Rows from block 2 of a small sound classifier, named by matrix and row number. Rows with one number belong to one neuron. Each number is 50 + 10 x the weight over its row's rms, rounded and kept within 0 to 99. All counts start at 0.
After each neuron's rows are labels from the 100 clips, of 14976, where the neuron reaches its highest value: "loudest band" is the band of the loudest frequency at the time of the peak. Only what is clearly more common there than usual is listed. The data: struck, bounced, scraped and rolled objects made by modal synthesis.
# fc1: first MLP up (model.blocks.2.ff1.fc1.weight, 1152x384), inputs 192-287
# fc2: first MLP down (model.blocks.2.ff1.fc2.weight, 384x1152, transposed), outputs 192-287

fc1.508:44 46 55 40 50 51 41 47 38 45 30 58 33 58 57 51 34 38 63 41 53 66 63 49 53 54 40 56 20 56 40 48 58 62 45 53 52 57 42 65 47 38 67 49 48 42 52 57 39 43 57 49 46 64 59 58 54 51 53 49 55 38 67 54 39 49 56 49 62 48 31 44 42 32 51 43 57 53 33 49 49 43 62 52 54 59 41 53 56 57 43 51 37 53 47 48
fc2.508:62 54 54 65 29 57 45 61 56 56 58 46 69 39 35 53 43 50 36 63 41 56 43 45 52 44 66 50 54 44 35 46 43 50 58 53 62 43 55 23 50 52 51 47 55 46 40 55 50 53 68 59 42 50 50 72 46 45 41 43 50 46 83 44 39 51 75 48 27 63 49 50 44 43 42 47 42 39 63 52 36 43 57 45 43 53 48 57 54 54 55 47 53 50 39 58
loudest band: 250 to 500 Hz

fc1.384:58 39 45 67 45 41 45 45 29 55 64 46 47 63 69 43 53 52 48 64 33 42 37 45 47 52 42 46 48 48 70 56 65 50 44 56 49 31 60 62 53 62 56 68 63 67 35 50 43 52 59 38 51 45 37 39 53 44 53 62 44 52 52 56 41 51 39 50 47 53 46 38 40 48 50 50 46 40 65 46 64 49 60 58 43 49 61 48 55 43 41 63 54 49 32 59
fc2.384:47 68 42 58 39 56 46 57 68 52 58 70 52 57 58 64 58 39 45 49 65 66 55 40 67 64 52 55 45 58 40 55 45 57 44 38 40 60 45 60 47 56 66 42 26 60 38 62 54 53 65 29 55 51 45 58 56 44 67 45 62 57 65 50 56 51 72 43 39 50 61 50 63 47 39 57 48 54 56 35 52 65 48 35 40 64 46 45 48 64 38 43 45 53 38 51
loudest band: 500 to 1000 Hz

fc1.754:43 29 59 49 49 57 59 59 57 63 52 32 49 11 37 56 48 52 45 52 60 57 58 50 62 63 54 54 47 55 49 39 50 56 61 41 37 46 65 50 58 24 42 53 36 37 33 52 43 41 44 52 54 39 47 65 35 61 58 46 24 53 57 61 45 54 61 41 52 52 53 65 50 55 45 51 53 41 44 43 54 55 50 57 63 43 46 67 48 43 77 35 49 39 68 37
fc2.754:64 57 38 52 51 46 47 39 52 55 63 64 57 74 58 55 55 45 49 50 44 50 35 53 41 44 47 45 49 51 74 63 42 48 38 40 69 53 49 51 56 78 59 45 42 56 63 41 63 49 65 41 46 45 44 35 60 62 53 57 62 45 56 72 60 50 27 62 39 43 68 37 36 43 41 48 44 42 34 51 42 45 53 56 60 55 53 49 50 48 61 66 53 61 41 48
loudest band: 250 to 500 Hz

fc1.711:44 54 54 60 51 49 61 57 40 49 55 53 56 54 52 55 42 52 60 51 63 49 60 55 52 30 41 47 49 41 57 49 41 52 65 53 53 42 44 52 59 44 61 53 66 49 55 59 38 39 53 56 35 53 40 53 46 44 53 56 48 36 54 31 59 47 51 37 54 63 46 63 46 42 60 57 53 44 38 52 33 32 54 57 64 48 41 68 50 51 52 58 65 50 53 55
fc2.711:68 46 53 43 48 47 50 46 49 50 47 44 52 49 46 67 62 63 38 49 41 76 63 39 56 56 52 52 50 63 36 49 65 48 52 36 46 43 57 52 62 33 32 31 45 46 54 59 64 42 58 61 77 53 66 43 38 58 42 26 55 71 62 68 45 52 45 65 40 53 51 38 49 61 54 53 50 52 51 48 68 50 40 49 46 55 50 48 46 54 36 42 41 49 44 36
loudest band: 500 to 1000 Hz

fc1.390:59 34 46 45 69 59 67 61 39 31 36 56 28 38 39 36 53 48 56 41 53 30 59 37 64 40 56 47 62 45 46 50 53 37 41 43 40 56 45 58 47 64 66 34 77 51 39 63 44 52 43 37 55 49 63 48 17 48 43 47 78 55 39 53 52 53 42 41 44 60 44 54 56 52 60 47 55 54 65 33 41 42 58 60 42 56 44 62 45 63 51 47 59 47 60 51
fc2.390:43 43 48 39 49 41 46 50 39 41 68 53 40 40 53 62 44 39 52 56 58 70 60 69 69 56 43 39 41 51 49 53 51 40 43 54 52 57 57 35 58 57 43 44 47 55 62 44 52 54 68 51 63 38 36 55 51 52 45 62 37 49 60 53 44 34 55 74 49 44 46 31 40 53 37 69 47 54 47 46 50 39 45 40 38 38 57 51 43 54 55 53 30 49 33 61
loudest band: 500 to 1000 Hz

fc1.324:49 56 37 64 58 36 48 62 32 47 60 58 48 67 37 47 55 74 40 40 51 49 50 62 67 42 50 44 59 57 45 57 56 56 53 52 51 57 47 49 60 39 58 50 66 61 49 59 36 38 43 59 57 54 55 47 64 42 45 50 62 67 54 63 58 72 53 58 44 47 46 37 47 53 45 32 63 55 60 55 57 48 36 57 67 50 49 49 34 42 50 38 61 56 42 49
fc2.324:49 49 56 35 63 45 57 51 51 59 44 38 56 39 49 46 49 23 71 43 51 54 55 43 58 76 54 61 50 42 58 61 51 51 49 41 50 53 50 51 47 49 37 34 54 60 66 58 48 58 62 62 43 45 59 42 35 82 47 43 51 29 64 40 39 53 51 41 51 54 37 49 41 36 47 66 47 59 44 52 66 40 52 63 36 41 49 54 58 54 58 67 55 49 40 59
loudest band: 250 to 500 Hz

fc1.418:45 60 47 50 58 45 51 60 54 37 65 58 64 40 33 41 51 48 32 53 50 56 46 53 58 39 43 42 30 50 49 43 43 38 66 52 70 44 60 33 52 67 40 63 58 47 47 64 33 51 31 40 39 30 56 37 34 56 61 37 49 62 56 57 69 47 50 46 46 50 42 54 56 46 59 48 58 43 53 44 65 36 34 60 43 53 52 49 43 54 61 38 34 59 56 55
fc2.418:57 59 53 29 31 48 56 43 32 46 54 42 54 62 57 37 56 61 58 72 43 48 55 46 40 61 46 50 57 54 51 54 49 54 48 47 73 62 50 47 38 46 56 47 50 59 58 40 57 51 58 68 60 65 49 48 57 75 40 61 35 39 60 62 47 43 56 69 35 44 48 50 47 49 37 63 58 55 44 48 37 70 39 47 33 40 42 56 37 39 46 40 48 37 45 50
loudest band: 500 to 1000 Hz

fc1.287:47 50 40 55 54 42 49 49 46 53 53 57 64 47 56 43 52 60 39 43 67 44 45 49 54 55 48 42 31 65 51 56 59 50 64 58 45 51 59 42 46 52 60 48 42 61 36 65 68 57 55 44 45 33 50 43 62 68 50 39 43 55 58 24 46 36 58 47 71 51 45 36 50 46 47 36 50 67 54 50 57 61 42 48 41 46 28 49 49 38 45 40 53 45 56 44
fc2.287:57 90 43 47 49 57 52 30 52 53 54 58 71 46 54 55 40 63 52 50 57 58 59 42 45 35 49 52 58 63 45 51 40 40 48 38 33 47 50 58 54 53 58 39 50 48 59 45 50 62 55 61 45 63 64 58 54 57 29 52 35 42 62 64 46 57 41 55 38 47 33 42 45 50 41 50 52 31 43 49 59 60 47 17 42 51 55 54 42 52 67 47 49 44 46 49
loudest band: 500 to 1000 Hz

fc1.339:48 50 45 57 51 39 37 78 36 47 48 39 48 62 40 28 38 53 69 55 34 54 43 51 46 48 56 44 48 36 62 57 43 67 43 48 48 59 58 40 58 52 44 46 53 46 58 45 52 40 43 51 57 63 40 59 43 45 57 59 55 40 40 32 52 58 51 63 45 64 48 53 57 64 61 56 58 56 34 46 31 36 47 50 66 59 58 46 45 53 54 47 64 47 49 39
fc2.339:48 38 54 51 59 45 44 54 44 45 50 27 54 68 54 61 62 46 46 36 62 54 51 47 63 64 63 55 54 53 56 51 57 35 46 55 42 70 50 57 35 59 48 62 47 61 52 42 43 65 44 62 54 45 44 49 36 46 46 37 43 49 46 43 55 46 54 34 57 52 59 26 28 46 49 52 56 52 43 47 51 35 53 63 28 51 48 55 63 42 52 43 37 69 76 51
loudest band: 500 to 1000 Hz

fc1.583:44 60 61 40 64 56 49 50 54 39 51 33 57 59 41 40 63 59 40 56 51 61 54 39 43 51 36 48 57 33 66 55 53 43 45 53 58 57 88 48 47 57 51 51 44 46 51 39 55 49 49 55 41 66 47 52 69 62 46 58 53 41 66 67 66 35 59 34 47 51 45 49 56 51 58 57 64 64 61 33 56 71 40 44 51 45 29 47 61 66 43 57 57 48 59 39
fc2.583:62 21 51 66 53 56 50 50 59 68 59 47 52 37 70 51 32 45 43 34 39 38 39 56 57 63 51 56 53 52 55 37 55 52 30 60 56 50 41 55 55 45 51 44 54 52 59 53 42 61 42 50 52 27 70 39 49 33 40 34 34 47 54 55 44 50 48 60 28 50 53 66 40 47 43 33 34 60 51 52 49 46 55 52 42 55 59 43 33 61 38 52 53 50 54 61
loudest band: 250 to 500 Hz

fc1.723:63 65 56 46 53 48 42 41 51 52 59 55 35 48 42 61 62 49 45 53 53 55 67 44 65 54 59 61 48 57 44 63 60 46 53 47 47 44 43 49 61 46 43 55 29 49 64 37 64 42 56 69 39 42 61 52 55 46 36 71 49 56 39 52 63 50 28 49 55 54 53 61 56 48 70 46 38 58 39 52 45 45 36 48 29 50 41 52 41 59 53 55 61 55 54 49
fc2.723:56 34 49 63 61 62 55 28 52 42 52 56 57 51 43 54 50 61 51 52 32 36 60 45 55 65 44 47 49 53 56 43 58 63 57 39 54 44 48 57 54 50 45 61 61 43 52 50 39 32 47 44 52 43 61 44 52 53 68 36 48 62 40 41 27 50 65 39 50 61 50 49 57 56 51 48 43 51 42 49 46 63 62 46 49 43 47 53 46 34 48 67 56 48 42 54
loudest band: 250 to 500 Hz

fc1.31:42 48 70 49 43 60 44 52 33 60 48 40 33 34 46 51 50 38 27 59 51 53 50 31 38 58 52 50 48 73 68 55 58 45 53 52 62 47 43 63 54 54 61 53 43 31 51 57 59 57 61 55 32 73 59 40 45 46 59 42 53 49 42 42 59 36 62 40 62 32 44 66 68 48 51 56 76 50 34 48 46 56 51 44 46 70 33 55 62 38 37 46 55 47 35 52
fc2.31:56 51 51 51 43 52 53 46 68 49 62 51 61 57 48 35 32 54 59 57 45 31 51 42 55 66 46 41 65 32 52 44 43 47 52 55 49 62 62 44 33 35 53 52 38 40 51 46 67 36 43 43 52 49 36 49 45 49 36 37 41 58 42 39 42 70 37 47 55 63 42 27 26 50 43 43 49 50 68 50 68 67 61 70 41 53 58 59 38 47 59 57 50 57 39 77
loudest band: 4000 to 8000 Hz

fc1.752:60 41 46 34 59 65 48 52 50 53 63 45 62 80 60 32 46 70 75 61 51 61 51 47 48 45 54 53 54 59 52 45 47 28 59 41 45 57 44 53 48 42 55 60 44 76 54 50 39 55 46 56 37 43 59 43 60 38 68 34 41 46 43 45 32 72 49 45 60 51 58 42 45 60 60 55 57 61 39 63 57 32 51 55 49 63 46 63 57 73 38 67 46 40 53 54
fc2.752:39 58 48 29 41 36 59 46 39 63 54 53 37 42 43 45 46 21 46 40 65 37 37 42 45 61 55 76 57 61 67 64 44 56 45 56 40 52 55 52 60 50 37 63 43 66 66 48 49 53 42 59 66 31 39 44 60 72 43 37 51 40 51 49 46 33 47 51 61 54 63 35 68 59 52 32 55 56 63 55 27 43 62 50 48 44 60 48 57 36 52 53 47 50 50 44
loudest band: 250 to 500 Hz

fc1.641:58 46 54 35 35 42 62 54 57 73 39 53 46 39 47 42 48 39 32 57 42 49 54 55 57 49 47 33 56 49 65 43 44 32 49 43 46 48 47 47 46 55 47 44 42 48 57 60 48 49 45 42 35 38 59 43 58 52 70 41 57 52 53 66 47 49 28 51 68 47 49 51 59 32 55 48 62 50 55 46 56 45 50 54 36 41 53 69 60 50 45 62 50 40 56 56
fc2.641:43 51 45 62 35 54 31 46 55 49 59 41 65 43 48 47 42 44 45 42 42 54 39 45 34 52 56 50 45 58 51 71 42 49 46 41 47 16 59 33 48 47 37 51 49 41 51 33 57 33 50 56 48 52 64 61 71 66 63 61 46 34 63 57 63 61 44 64 25 28 42 61 58 62 28 55 51 46 40 58 40 65 58 47 46 61 47 61 49 46 49 31 77 27 35 49
loudest band: 4000 to 8000 Hz

fc1.683:59 54 39 42 42 55 40 40 40 59 43 67 71 55 53 40 50 48 53 56 48 52 50 55 45 54 45 48 31 52 47 55 47 55 40 53 56 49 59 64 51 55 48 47 46 41 48 49 65 49 39 55 35 35 41 57 59 54 62 53 35 36 52 53 49 30 43 48 39 47 58 60 43 35 49 43 57 47 46 29 58 44 64 64 57 45 46 59 50 35 51 73 61 43 45 54
fc2.683:53 41 49 63 43 58 56 60 49 54 33 40 35 41 60 60 48 45 30 34 43 66 38 55 53 43 58 40 51 36 64 70 45 35 44 42 44 49 48 36 50 70 61 37 58 62 38 64 52 57 36 43 58 79 48 40 39 46 46 38 41 53 62 55 46 69 57 46 45 33 44 51 52 61 52 45 45 49 52 49 47 62 57 60 39 48 47 49 57 31 52 43 39 42 59 55
loudest band: 250 to 500 Hz